From a checkpoint of a small audio captioner.
Model: 14.8M parameters, log mel input, encoder activation silu, encoder depths [4, 4, 4], decoder width 256, decoder layers 12, decoder norm layernorm, decoder activation gelu.
Rows from block 2 of the text decoder of a small audio captioner, named by matrix and row number. Rows with one number belong to one neuron. Each number is 50 + 10 x the weight over its row's rms, rounded and kept within 0 to 99. All counts start at 0. After the name is the row's rms in percent of the matrix's.
After each neuron's rows are labels from the 100 texts, of 14848, where the neuron reaches its highest value: "tokens" is the input token at the peak. Only what is clearly more common there than usual is listed. The data: synthesised sound scenes: up to three everyday sounds over a background.
# fc1: MLP up (decoder.blocks.2.mlp.fc1.weight, 1024x256), inputs 0-127
# fc2: MLP down (decoder.blocks.2.mlp.fc2.weight, 256x1024, transposed), outputs 0-127

fc1.66 105:11 61 44 45 50 42 47 34 50 37 49 54 33 32 42 49 49 41 46 35 51 45 62 70 50 52 24 51 47 50 47 63 53 35 59 55 44 36 41 36 33 44 72 47 46 49 63 44 37 55 57 45 51 50 47 63 76 51 28 62 51 74 51 47 43 51 61 61 43 50 42 39 63 60 57 55 40 57 47 59 61 37 48 54 31 56 53 62 63 44 40 26 32 44 67 41 44 52 43 41 69 50 62 53 45 47 47 54 63 43 46 60 37 44 48 64 52 66 32 44 48 50 58 49 56 66 53 47
fc2.66 107:57 58 49 34 41 52 55 49 63 58 48 62 59 65 43 54 46 40 56 47 43 35 51 58 47 42 41 58 52 51 47 44 52 39 43 61 46 58 52 69 59 50 32 63 37 60 45 50 47 45 38 40 52 41 45 35 43 47 58 37 46 59 55 58 58 52 49 36 62 56 32 45 50 41 74 70 53 57 52 41 39 50 44 55 42 35 41 42 45 54 59 56 60 35 42 62 53 54 38 61 25 64 53 51 58 55 46 39 38 77 47 45 55 55 58 51 54 39 18 64 44 46 50 51 67 47 46 44
tokens: "melody"; "crying"; "barking"; "siren"

fc1.14 100:51 67 59 68 65 26 57 45 53 51 42 46 44 39 42 47 46 46 49 49 49 45 52 37 53 52 51 46 60 66 44 55 53 40 48 54 49 50 47 63 55 64 45 43 58 42 61 57 66 53 47 43 56 40 56 40 49 73 55 50 48 54 56 49 50 54 45 45 36 57 22 51 39 40 40 39 54 48 59 56 55 41 49 60 37 51 40 63 58 58 36 76 55 52 22 41 59 36 69 64 40 44 77 44 55 43 60 48 47 39 33 50 37 39 50 50 66 39 56 64 66 65 36 73 31 46 49 29
fc2.14 099:40 42 60 47 41 59 66 63 61 49 63 55 61 44 55 49 58 70 43 48 58 76 40 55 42 50 58 50 31 38 57 52 34 49 60 50 56 47 54 59 54 39 63 52 33 65 49 51 45 54 52 42 58 49 50 55 44 44 50 52 65 51 54 29 51 42 42 47 41 32 65 45 40 50 58 51 63 46 44 40 37 46 40 45 65 42 51 41 55 39 65 42 53 69 48 54 73 50 67 38 55 41 54 44 53 57 71 21 65 57 47 32 49 73 53 44 49 66 50 47 49 30 62 47 41 57 58 49
tokens: ","

fc1.172 141:47 50 65 50 40 64 44 70 31 52 54 48 51 47 34 51 61 55 38 54 42 60 54 60 63 48 46 62 45 55 48 37 38 63 53 55 37 73 41 37 43 53 66 45 63 52 48 46 39 53 48 37 53 55 34 42 66 47 53 56 51 54 71 42 67 44 50 56 56 48 43 54 44 41 33 42 62 67 62 58 29 54 38 49 45 52 55 51 57 47 50 47 49 30 36 41 40 37 58 49 46 34 52 48 39 57 56 54 39 37 58 42 51 54 69 55 70 59 52 75 37 43 66 43 40 57 31 52
fc2.172 130:54 54 40 48 35 60 67 32 47 37 69 42 46 52 46 29 45 46 48 55 49 43 46 53 10 44 60 38 52 40 49 59 45 50 40 36 53 59 49 53 60 54 51 44 46 45 44 38 43 33 39 54 44 56 49 61 58 58 61 57 38 51 54 46 39 48 60 31 39 62 53 48 56 40 40 58 40 56 61 44 67 47 74 54 43 44 41 53 55 51 61 49 37 56 33 61 38 38 66 65 45 55 34 56 56 37 28 63 43 60 59 42 37 55 48 53 62 46 57 57 44 55 50 31 49 29 43 64
tokens: "vacuum"

fc1.403 087:35 70 46 45 74 43 47 41 53 40 53 59 36 45 60 54 50 38 33 26 48 37 31 49 43 43 50 37 54 57 76 66 55 60 55 60 53 61 53 50 43 75 59 50 54 41 41 60 61 54 38 46 44 40 61 49 54 65 45 46 56 40 62 61 41 44 59 54 52 35 59 51 51 46 53 51 38 36 51 50 42 48 41 48 38 48 43 48 62 52 37 39 40 50 54 47 43 58 42 57 48 62 50 57 69 36 58 46 51 51 42 35 40 28 32 63 64 46 62 62 43 62 37 55 60 46 55 44
fc2.403 086:49 35 50 50 37 27 56 56 50 54 38 47 57 48 59 47 47 45 48 68 51 51 61 48 51 66 43 47 49 68 43 43 49 52 40 45 56 57 57 48 42 33 49 53 43 54 55 50 53 40 59 51 43 45 56 52 48 40 52 54 59 56 44 57 70 34 49 53 62 50 52 37 53 51 57 60 72 56 42 53 37 65 57 66 63 48 41 75 62 23 44 39 52 35 42 51 36 36 45 52 68 53 28 39 43 31 60 40 69 69 44 56 68 53 36 46 46 56 23 58 45 27 46 62 48 48 49 31
tokens: "reverberant"

fc1.406 120:30 62 44 70 50 44 48 57 57 34 39 49 36 46 40 38 42 70 50 57 26 64 64 52 49 48 44 62 44 38 64 42 57 39 55 50 32 55 66 48 25 32 44 44 55 62 53 50 36 50 31 39 73 58 51 61 62 45 38 57 37 62 47 50 61 55 43 39 19 59 42 43 47 45 52 52 63 59 48 53 42 42 34 50 47 64 53 49 48 42 39 60 46 48 61 52 51 66 72 54 50 48 49 50 49 67 67 36 49 51 46 46 59 38 62 41 31 76 50 59 48 44 70 65 66 46 56 46
fc2.406 116:45 43 47 60 38 48 39 39 63 59 33 42 57 57 46 45 41 58 51 47 61 55 34 59 64 49 37 44 46 47 58 57 64 38 53 53 50 61 51 58 52 50 49 59 47 52 74 36 51 56 48 37 71 51 67 35 55 45 40 36 61 69 47 52 52 50 58 60 52 55 43 57 47 55 41 58 36 74 37 46 56 49 49 64 47 52 45 51 49 39 35 61 52 54 39 35 46 48 43 60 57 51 59 56 57 47 39 55 54 51 28 56 61 36 32 25 47 71 58 41 50 47 63 39 38 57 49 36
tokens: "vacuum"

fc1.15 097:45 48 48 63 61 38 31 49 35 57 45 43 53 70 64 44 49 33 50 49 37 54 57 53 56 53 47 34 62 47 45 50 59 28 49 50 52 58 56 49 41 57 44 44 65 49 49 47 46 54 43 54 45 44 77 56 58 57 35 66 65 42 58 49 68 55 53 51 42 56 44 55 26 43 40 54 48 40 47 52 52 46 49 30 44 47 38 46 34 61 53 68 46 71 54 34 38 57 30 48 50 38 46 44 47 54 54 43 53 44 51 73 49 46 52 62 81 54 55 64 49 44 65 41 47 56 37 54
fc2.15 090:37 44 60 57 52 54 43 74 60 48 29 45 48 35 71 65 41 42 52 50 56 33 55 48 59 30 43 45 40 54 45 65 52 51 31 62 59 64 53 41 30 57 51 66 50 51 46 35 40 38 47 36 47 41 45 44 48 45 36 41 42 39 78 52 57 42 46 73 64 45 50 38 60 45 53 50 43 60 65 55 41 55 34 55 45 58 45 47 63 47 39 46 56 62 57 47 39 50 56 48 42 45 42 44 33 54 54 55 50 56 61 42 49 38 34 64 47 36 44 46 54 72 59 48 54 60 41 62
tokens: "vacuum"; "mains"

fc1.623 104:53 64 27 46 54 70 33 58 36 54 60 39 47 47 54 42 46 43 45 44 47 49 57 58 47 39 46 77 46 60 54 45 59 56 68 63 60 50 48 59 35 53 53 64 36 32 55 45 63 52 32 49 50 47 48 53 52 52 55 38 55 49 49 57 53 43 45 57 59 42 60 46 58 42 32 37 24 44 67 60 46 62 32 54 54 48 25 40 32 68 53 58 54 55 71 78 54 70 55 58 36 63 42 60 53 46 54 38 57 59 43 50 46 60 54 57 44 50 47 58 58 34 39 62 37 46 54 46
fc2.623 103:42 42 58 53 65 44 55 65 59 48 57 46 47 51 47 45 40 37 61 53 53 52 57 31 57 61 61 31 55 44 58 65 52 31 48 39 52 62 38 49 77 37 51 45 44 67 54 55 38 66 48 47 46 49 39 49 71 40 40 53 43 41 49 43 51 50 65 57 48 48 32 53 46 47 54 54 69 60 42 32 52 49 41 59 51 73 52 48 72 51 54 40 41 44 49 37 62 50 52 43 43 45 56 64 37 45 38 54 48 56 68 42 48 47 32 36 53 41 57 63 38 49 67 52 41 42 23 49
tokens: "<end>"; "room"

fc1.153 105:62 40 54 53 47 56 46 56 64 60 52 36 49 46 55 40 47 57 31 41 31 47 47 41 46 56 59 38 49 52 50 57 55 68 64 63 47 47 55 58 58 49 55 79 57 69 37 67 46 48 36 28 62 47 53 39 63 42 46 46 38 48 61 56 77 52 49 33 50 66 52 64 47 60 53 39 55 54 31 49 37 52 49 48 57 36 42 56 50 39 35 48 66 46 39 65 38 57 51 41 46 30 42 54 51 53 46 56 52 40 53 52 49 52 53 35 50 50 54 73 49 57 47 57 47 39 57 50
fc2.153 132:54 19 50 58 80 33 62 41 46 57 49 45 36 52 56 50 41 54 55 61 51 60 36 39 44 50 66 36 58 48 45 55 43 66 49 51 75 42 48 66 46 52 55 58 35 63 55 69 38 53 64 60 36 66 52 64 50 64 50 45 48 54 52 45 53 50 53 45 61 54 55 46 50 57 41 47 53 60 43 38 49 55 57 32 66 59 59 27 30 68 56 62 60 40 39 56 51 35 49 46 47 59 37 57 43 65 50 55 48 58 44 59 38 48 53 56 45 44 38 59 52 39 41 60 61 39 65 44
tokens: "reverberant"

fc1.337 082:44 48 33 55 52 46 51 48 74 42 66 62 57 35 49 54 47 46 29 57 47 58 56 59 64 52 46 55 74 49 46 57 48 53 50 58 35 48 56 38 49 56 50 34 44 58 38 58 57 62 51 54 50 47 51 67 50 52 65 45 48 50 33 59 64 58 41 61 52 66 53 55 59 60 41 49 46 72 49 52 49 72 34 53 44 42 53 58 40 61 70 55 53 18 58 32 56 65 41 73 58 44 33 43 52 49 47 40 59 36 44 49 38 51 61 66 60 64 41 44 43 49 60 44 46 61 54 56
fc2.337 083:55 66 46 31 46 49 58 57 31 51 46 38 54 63 33 68 50 54 41 66 54 49 55 48 48 40 45 30 41 49 44 59 44 49 47 52 42 51 52 43 34 59 65 51 39 63 49 41 53 33 48 44 46 52 35 46 50 45 54 54 66 65 42 51 55 59 65 65 54 54 42 53 66 33 55 44 57 49 43 59 26 52 61 36 28 53 58 49 58 50 50 35 53 39 55 76 51 72 54 59 50 39 56 44 35 58 43 43 57 45 38 70 33 54 55 58 44 47 64 36 56 61 58 53 52 44 50 48
tokens: "passing"; "bouncing"; "whoosh"; "ringing"

fc1.517 081:33 61 37 69 57 26 66 58 41 42 39 36 51 44 52 36 53 52 43 48 28 44 49 44 48 68 65 67 54 36 57 51 51 61 44 46 51 54 56 57 47 61 37 66 51 44 42 45 48 54 43 63 59 23 57 39 52 56 55 56 50 52 71 48 45 56 54 56 38 52 54 59 45 41 45 63 42 56 62 59 52 58 53 60 48 50 31 50 57 51 34 50 57 67 35 54 46 63 70 62 54 49 44 53 67 58 51 45 57 37 44 67 47 47 66 42 34 58 51 53 28 51 52 47 44 38 43 49
fc2.517 088:61 31 42 63 49 38 54 33 58 36 46 47 62 34 47 39 55 45 42 58 55 46 62 48 50 31 36 54 47 38 53 39 52 40 43 48 60 29 72 68 66 56 58 48 49 56 58 62 44 58 34 49 45 47 36 36 46 34 51 55 52 48 70 47 56 42 75 56 44 52 47 49 53 50 34 46 55 52 44 65 52 55 36 32 21 51 44 63 42 57 47 43 48 42 46 38 53 40 42 58 52 69 49 59 58 54 41 65 58 56 53 55 42 43 54 44 55 52 61 57 61 37 79 44 64 60 43 58
tokens: "vacuum"

fc1.136 098:40 55 47 46 54 35 39 59 53 59 30 40 48 43 39 51 49 46 35 55 42 50 41 36 43 49 38 60 41 52 54 52 63 61 47 49 56 55 41 43 34 50 34 40 61 64 60 64 49 45 62 47 47 50 39 39 49 36 36 46 43 54 61 54 55 51 64 46 63 69 50 57 57 51 69 71 48 51 66 56 41 31 66 47 24 48 50 55 45 38 43 56 52 58 35 47 46 41 50 53 46 39 69 53 51 49 35 41 52 52 58 40 59 44 53 63 65 59 57 49 22 57 72 44 59 54 47 42
fc2.136 097:36 54 44 67 40 45 36 53 52 50 37 49 60 60 39 44 48 54 54 50 51 51 49 45 64 37 51 52 59 43 49 43 58 39 40 33 41 61 59 43 28 27 62 62 58 58 34 40 28 46 49 46 61 61 42 45 63 56 33 55 61 47 76 36 53 43 36 46 58 47 53 54 44 52 44 52 34 58 67 74 57 56 63 37 44 43 32 54 44 56 63 56 49 50 54 28 38 51 61 51 60 41 44 58 56 56 42 42 55 35 37 70 56 47 44 42 55 51 67 52 46 57 55 43 44 51 55 53
tokens: "vacuum"

fc1.625 109:30 42 45 65 63 33 49 43 42 49 36 44 61 65 37 54 46 48 52 43 33 42 59 52 31 64 45 56 49 32 52 56 47 50 50 52 20 40 40 46 67 39 68 53 68 45 53 46 43 41 57 38 49 47 35 37 66 49 47 51 50 38 55 48 38 39 40 56 52 80 36 40 45 55 68 34 46 43 61 60 51 42 56 59 41 50 47 59 42 41 40 56 62 47 56 50 53 55 43 40 45 56 73 38 59 31 52 48 43 48 47 53 59 49 54 45 43 50 49 53 44 70 74 53 80 41 57 49
fc2.625 104:54 40 47 48 30 54 38 54 39 57 37 62 46 50 38 46 57 56 48 76 64 42 35 40 62 51 50 61 46 55 54 55 54 45 46 62 55 50 54 70 38 56 44 62 46 47 34 34 37 64 49 59 48 49 43 50 49 66 50 49 47 72 53 40 43 39 57 46 27 44 48 42 51 52 56 76 48 58 47 37 36 53 54 54 51 57 59 40 54 57 52 74 51 59 45 29 40 50 50 55 54 36 38 56 41 51 27 41 41 27 43 47 49 63 48 44 52 52 64 42 49 56 48 40 50 59 33 54
tokens: "vacuum"; "mains"

fc1.397 122:63 69 40 61 70 54 56 61 36 39 58 43 48 28 58 54 60 59 35 39 48 53 55 54 54 66 36 43 63 43 43 56 58 70 61 45 29 45 50 33 37 44 53 49 57 54 53 54 56 41 52 44 54 38 61 47 70 48 60 34 46 68 40 56 56 53 45 49 47 41 41 58 61 52 40 53 46 69 54 59 41 38 57 45 46 46 55 58 49 47 50 38 43 41 74 49 53 59 55 51 60 48 32 46 32 59 46 39 53 45 52 67 60 52 60 53 52 34 58 60 54 50 56 65 46 51 38 45
fc2.397 115:49 59 51 34 53 73 62 44 40 53 51 55 44 45 39 45 53 40 43 50 35 50 51 63 43 41 44 53 64 48 50 40 39 57 53 45 51 66 49 70 55 57 59 61 55 75 43 51 47 66 43 55 37 62 61 50 40 49 58 50 51 53 53 70 63 53 50 57 52 64 42 60 64 54 54 68 62 60 49 53 40 45 59 56 37 62 48 30 43 29 60 33 65 53 60 49 61 64 51 51 36 57 48 48 47 44 55 39 60 42 42 42 52 43 60 60 53 62 47 37 41 43 48 43 49 47 56 49
tokens: "passing"; "whoosh"; "creak"; "chirping"

fc1.113 081:37 49 51 49 54 67 58 49 54 47 48 37 62 56 45 68 61 52 41 39 42 39 50 38 63 72 47 33 57 47 51 52 69 70 46 64 55 54 59 38 57 44 48 51 49 36 56 43 52 67 64 59 54 44 47 33 49 48 53 37 36 56 59 33 63 49 45 50 43 41 61 53 51 25 67 40 33 53 41 39 33 58 27 56 53 40 69 45 57 53 44 57 53 59 39 54 32 31 51 38 38 52 54 66 44 51 51 33 59 50 50 38 51 51 60 47 58 31 71 47 40 56 57 53 43 40 43 41
fc2.113 082:60 60 49 52 52 31 37 55 33 64 54 57 35 43 71 42 45 51 46 51 57 66 51 56 34 41 51 44 51 48 46 43 47 50 62 55 56 57 52 50 67 46 55 53 53 83 55 54 41 59 40 48 56 71 56 66 54 51 59 55 57 50 56 75 37 51 55 50 43 67 50 40 33 47 48 53 54 55 43 60 82 56 54 34 47 56 47 45 42 48 31 63 40 47 35 52 57 54 34 54 61 52 47 49 58 64 51 48 42 58 44 59 45 60 51 54 47 47 24 66 50 54 31 46 51 56 59 47
tokens: "<end>"; "muffled"

fc1.256 086:32 51 48 39 52 52 53 60 58 57 44 54 52 42 48 53 62 55 54 65 41 51 57 36 67 37 46 51 35 43 50 60 51 54 33 46 61 50 40 55 54 51 43 42 50 57 66 55 31 49 55 40 46 35 54 44 65 56 43 47 49 28 73 38 79 68 46 59 57 60 27 61 43 42 53 48 46 58 70 57 56 58 45 47 45 51 46 53 42 51 46 65 34 62 45 45 58 56 57 43 48 42 47 39 44 71 37 38 56 34 55 51 64 53 60 25 48 46 44 48 55 54 59 65 52 60 48 42
fc2.256 083:61 60 63 70 44 33 42 46 50 56 32 36 61 56 53 54 55 37 48 52 51 45 54 38 56 37 58 65 44 52 41 49 55 47 42 56 48 46 47 57 40 52 58 51 45 57 49 54 52 49 41 45 50 43 71 66 40 44 61 55 58 54 61 53 52 42 54 62 50 63 66 45 37 54 46 51 55 63 63 52 58 57 58 34 40 45 61 40 49 57 52 49 44 61 64 41 15 51 54 56 45 34 54 39 58 46 42 49 42 67 63 58 55 46 48 26 66 54 40 56 54 40 65 55 43 51 52 52
tokens: "vacuum"

fc1.469 106:51 38 43 59 55 42 40 46 52 64 69 49 59 48 45 35 44 52 34 43 64 40 60 54 62 68 41 55 43 51 43 51 55 48 33 67 63 48 52 57 55 66 47 52 50 44 46 58 42 60 45 54 47 31 71 57 80 49 58 43 24 51 52 48 61 56 30 42 50 55 54 58 69 45 58 61 51 48 60 47 49 44 51 54 35 47 63 58 46 51 38 55 70 53 18 64 54 52 48 56 46 35 56 38 56 29 54 31 50 59 65 57 48 40 55 66 42 50 54 58 51 41 54 55 53 58 42 57
fc2.469 106:46 53 63 62 50 51 52 62 58 48 50 59 50 41 63 41 35 41 54 36 29 49 54 55 42 37 37 52 53 70 44 45 63 40 57 35 46 67 67 44 41 42 50 38 56 47 56 70 51 51 40 48 50 57 43 47 45 63 36 53 59 70 62 50 48 53 50 55 41 55 54 40 56 47 42 43 47 47 42 70 49 54 31 56 79 68 49 45 58 39 42 58 50 50 75 44 67 54 65 58 53 76 63 56 53 50 44 49 51 54 31 35 64 49 53 46 30 65 42 49 44 48 40 39 45 50 53 37
tokens: "melody"; "bouncing"; "hiss"; "zap"

fc1.662 090:38 45 41 67 47 61 49 30 43 50 49 63 49 46 56 55 50 55 49 33 37 49 59 48 41 43 53 40 51 55 54 52 51 45 44 37 51 34 55 44 52 50 40 44 47 55 57 44 40 32 54 62 42 67 63 55 45 56 40 64 50 41 47 43 52 52 59 72 53 64 51 51 43 42 46 47 68 52 53 41 44 47 31 58 52 41 53 35 31 49 46 64 37 47 41 62 51 43 42 74 43 37 44 55 57 48 60 58 48 49 43 54 54 55 65 61 67 50 52 25 27 82 35 65 45 56 46 53
fc2.662 093:68 64 43 64 65 59 44 54 41 64 60 49 47 61 36 49 67 62 42 74 62 68 55 55 53 61 56 40 39 53 36 43 59 52 38 46 67 34 47 63 41 52 62 32 67 59 23 26 50 50 51 46 41 63 43 56 61 59 55 41 48 55 25 42 32 76 45 45 29 49 51 48 55 34 55 53 43 39 40 59 60 41 62 41 43 52 39 47 55 45 42 55 51 50 67 44 38 54 71 54 45 44 66 57 46 61 71 55 51 54 47 41 55 46 42 52 40 60 54 41 32 40 46 50 70 41 53 39
tokens: ","

fc1.503 112:48 59 40 48 44 63 63 50 42 51 40 37 51 52 41 68 56 53 52 49 43 57 56 56 45 68 52 23 62 52 58 36 35 54 49 46 55 43 71 60 53 76 35 52 47 54 62 62 53 37 27 35 56 66 40 51 65 69 62 34 52 40 43 42 40 54 48 35 64 37 43 46 73 53 32 65 43 48 33 54 56 41 57 49 32 47 62 41 66 44 35 51 34 60 47 54 45 44 69 47 54 50 38 57 32 51 54 51 49 54 36 35 66 53 49 39 57 56 39 57 43 54 48 57 55 44 58 50
fc2.503 104:73 55 57 41 51 37 35 53 51 65 53 59 37 53 65 30 38 48 55 67 44 50 34 44 46 55 51 56 69 32 38 59 51 39 61 44 51 51 49 41 38 33 36 58 41 42 52 53 47 36 53 66 39 49 51 48 48 30 36 69 51 53 63 57 46 55 37 65 50 53 58 36 34 36 47 54 69 46 52 37 60 61 48 44 56 45 56 48 54 52 71 40 51 53 52 52 52 49 46 55 50 58 50 50 63 50 45 64 38 56 60 60 50 36 50 49 35 45 53 46 52 52 52 33 59 41 55 31
tokens: ","; "in"

fc1.34 104:41 50 59 39 51 52 43 58 49 48 47 38 55 50 68 37 58 60 49 47 47 59 48 44 41 44 55 54 51 54 56 44 52 46 37 52 44 68 56 47 50 47 58 44 41 55 47 46 59 45 62 51 43 52 44 43 44 47 63 41 40 46 33 55 39 53 53 41 50 57 46 54 41 56 45 53 56 50 57 60 36 62 31 43 37 43 59 29 52 54 62 56 66 56 53 59 55 59 52 43 60 56 50 48 40 25 45 60 49 53 54 32 65 55 20 50 59 46 70 65 44 62 58 47 55 55 30 50
fc2.34 101:51 64 40 34 58 49 49 47 45 54 69 69 48 45 52 59 68 51 54 44 49 47 57 54 52 44 47 55 39 66 33 45 40 60 59 53 49 30 48 52 45 55 49 55 51 43 50 43 51 44 50 35 47 49 49 57 42 60 46 56 46 54 45 45 69 36 12 49 28 51 56 43 57 24 64 59 66 57 57 33 69 37 41 62 45 43 52 67 58 42 42 51 46 46 40 57 32 45 57 57 46 51 51 53 48 56 61 44 52 48 45 58 36 36 53 43 61 62 50 49 52 43 61 61 55 39 71 55
tokens: "<end>"; "room"; "buzz"

fc1.220 085:44 56 51 47 50 47 58 64 50 51 44 31 34 30 46 59 45 51 50 42 52 62 54 51 48 43 42 53 52 55 54 56 57 54 61 56 63 68 50 56 57 47 54 58 59 53 50 34 48 57 64 47 59 52 52 62 49 44 64 31 52 51 41 54 55 43 43 41 43 49 55 51 66 35 32 41 27 36 68 54 60 63 21 66 39 63 50 65 54 32 48 52 62 48 64 51 35 61 30 69 45 56 45 48 54 61 54 51 65 36 42 44 61 46 57 61 64 46 41 53 44 51 58 48 32 51 50 57
fc2.220 090:42 43 21 64 57 49 50 53 58 63 51 66 47 52 53 43 47 48 46 46 69 49 47 43 59 51 48 59 57 71 51 65 42 50 63 60 34 41 55 41 45 53 66 51 48 20 54 68 52 57 47 49 73 51 48 54 47 49 45 63 45 55 49 51 46 54 63 68 79 59 53 56 43 50 34 56 50 55 53 61 62 51 64 39 40 50 52 35 53 71 41 39 32 44 58 34 46 48 53 40 60 58 52 58 53 46 42 55 38 50 67 63 47 45 47 23 56 37 52 28 27 49 46 65 55 44 30 57
tokens: "<end>"; "muffled"; "thin"; "hum"

fc1.165 124:35 53 38 53 48 57 46 52 53 44 52 57 58 56 52 49 56 34 41 49 52 59 55 53 50 53 51 49 45 59 46 34 43 52 72 55 62 47 41 63 45 66 34 41 41 45 58 52 43 44 59 47 50 53 56 58 48 54 25 25 63 64 45 57 44 50 56 66 45 38 51 69 44 55 43 57 42 34 54 42 54 43 56 54 42 48 65 59 44 57 59 61 49 38 41 37 67 42 40 51 53 55 70 67 28 46 33 52 55 31 26 58 64 40 62 39 46 44 46 47 42 40 41 51 47 63 46 43
fc2.165 132:43 61 48 52 64 56 48 52 64 55 53 35 67 55 51 35 56 52 58 60 47 39 47 51 52 37 49 65 47 49 56 39 49 72 54 62 49 50 50 32 31 45 52 38 60 42 49 54 54 38 40 44 47 46 39 34 52 62 61 54 55 55 54 47 35 42 56 36 51 61 58 44 63 54 48 34 56 45 40 65 31 48 58 53 68 48 53 57 64 61 49 54 58 59 44 43 42 42 52 43 65 45 55 37 62 40 54 52 25 51 43 38 51 58 46 59 39 47 49 52 51 47 43 45 42 66 52 57
tokens: ","

fc1.351 132:57 64 58 47 45 61 54 53 54 54 40 25 49 43 77 49 66 49 43 60 43 52 47 50 44 62 48 61 52 59 55 55 73 47 41 50 56 47 53 56 48 45 39 56 50 57 41 73 46 50 38 23 43 35 62 37 64 51 40 45 39 37 46 51 63 55 45 45 38 36 48 50 50 61 37 48 65 53 47 63 37 62 50 54 49 56 61 38 56 58 45 46 46 55 47 33 54 44 32 54 31 48 32 49 46 47 52 45 38 58 51 63 68 70 44 60 64 52 25 47 47 46 58 46 39 53 44 75
fc2.351 117:39 47 52 52 58 34 50 38 40 38 59 68 47 52 66 44 36 60 40 35 54 45 62 40 54 52 65 52 60 53 58 50 42 52 42 53 56 64 40 36 43 56 63 34 49 46 51 51 55 39 60 56 49 44 48 45 48 37 50 56 54 57 29 38 45 48 61 47 47 49 66 49 57 31 72 55 64 50 52 30 56 68 46 58 68 38 49 54 53 64 50 55 41 49 51 69 36 44 53 53 45 68 64 41 52 36 60 48 66 52 48 60 34 38 51 58 47 56 56 49 49 37 51 60 65 66 68 31
tokens: "<end>"; "with"; "reverberant"; "clipped"

fc1.240 132:36 46 52 52 37 45 28 55 44 50 35 42 49 44 45 46 63 62 55 46 48 46 41 63 37 50 75 70 54 30 52 62 47 47 67 63 65 61 59 50 34 54 29 23 49 64 46 55 42 28 50 48 46 42 62 63 42 60 43 52 56 62 52 41 49 54 51 39 38 49 42 45 52 45 63 63 40 59 52 45 42 47 39 53 47 58 60 39 53 55 43 37 61 58 46 46 44 39 65 50 48 50 49 70 67 47 38 52 58 52 54 43 46 60 46 51 68 49 41 38 46 49 34 42 31 46 44 45
fc2.240 132:55 65 64 60 41 55 39 50 58 47 62 44 38 49 48 65 48 59 21 45 39 55 31 61 68 31 44 45 47 59 53 34 54 53 55 41 33 61 63 50 50 65 58 58 54 38 36 69 34 58 50 47 42 36 40 28 60 56 59 46 58 30 44 50 71 52 51 53 57 69 69 53 68 28 64 54 36 49 53 42 60 51 39 49 49 45 50 49 59 34 70 44 61 59 74 57 62 63 46 45 33 43 48 47 63 36 54 52 58 42 59 48 44 33 48 43 53 57 56 53 38 41 61 42 41 64 49 43
tokens: "melody"; "howling"; "ringing"; "siren"

fc1.281 080:42 67 49 53 54 69 35 62 49 52 59 57 55 56 36 30 60 49 61 50 36 57 48 35 49 51 54 60 45 62 56 35 58 61 54 79 20 69 56 47 55 51 49 69 42 44 54 55 39 45 51 49 74 53 42 51 50 44 46 56 60 53 38 33 44 51 44 50 37 47 63 48 56 41 48 50 63 39 25 72 52 64 31 47 42 56 56 56 47 33 51 63 50 42 45 67 45 48 49 46 60 56 62 49 31 51 59 60 38 51 41 41 47 33 42 80 51 32 51 36 37 60 68 38 50 36 32 44
fc2.281 079:54 41 35 49 59 34 58 44 52 39 44 51 63 48 51 51 48 46 45 49 52 48 45 33 45 51 47 75 36 41 46 53 49 39 52 39 75 34 45 48 57 36 67 43 47 52 49 67 56 52 50 36 54 36 35 52 59 51 52 45 42 42 49 62 59 52 52 48 50 58 52 46 46 45 60 49 41 65 62 50 43 39 45 56 67 34 46 44 49 64 43 44 44 44 69 53 54 39 56 59 38 48 52 44 71 39 28 43 69 49 46 68 51 38 48 29 46 66 41 59 27 39 57 50 63 46 50 48
tokens: "<end>"; "room"; "muffled"; "hiss"

fc1.463 111:37 46 32 45 69 62 56 48 48 60 56 59 39 59 49 43 39 30 46 48 48 37 49 53 60 41 65 38 68 42 59 67 46 65 49 65 45 51 44 41 55 54 70 54 41 46 39 64 37 30 56 47 53 43 28 53 52 40 37 44 54 55 63 63 45 62 54 36 45 36 52 45 64 47 51 60 42 60 44 55 51 31 37 43 48 51 34 52 45 49 50 61 37 38 56 71 51 42 55 40 62 44 76 50 52 40 69 73 55 46 30 51 52 36 59 56 58 25 49 29 40 58 66 57 61 59 49 55
fc2.463 102:55 43 44 57 71 52 60 50 66 34 43 37 75 57 55 50 52 65 45 42 58 72 67 36 49 49 51 56 33 57 46 40 69 37 61 54 48 42 63 23 39 43 61 63 59 41 71 61 77 33 60 56 52 48 46 44 70 36 58 57 42 52 48 45 53 36 57 61 31 43 45 44 33 67 55 39 70 52 62 55 52 73 28 37 49 39 51 54 62 52 51 59 58 47 47 41 41 66 47 56 33 74 47 54 47 39 59 46 36 53 49 66 43 61 36 55 54 54 22 60 43 56 39 41 54 51 59 53
tokens: "<end>"; "noise"; "engine"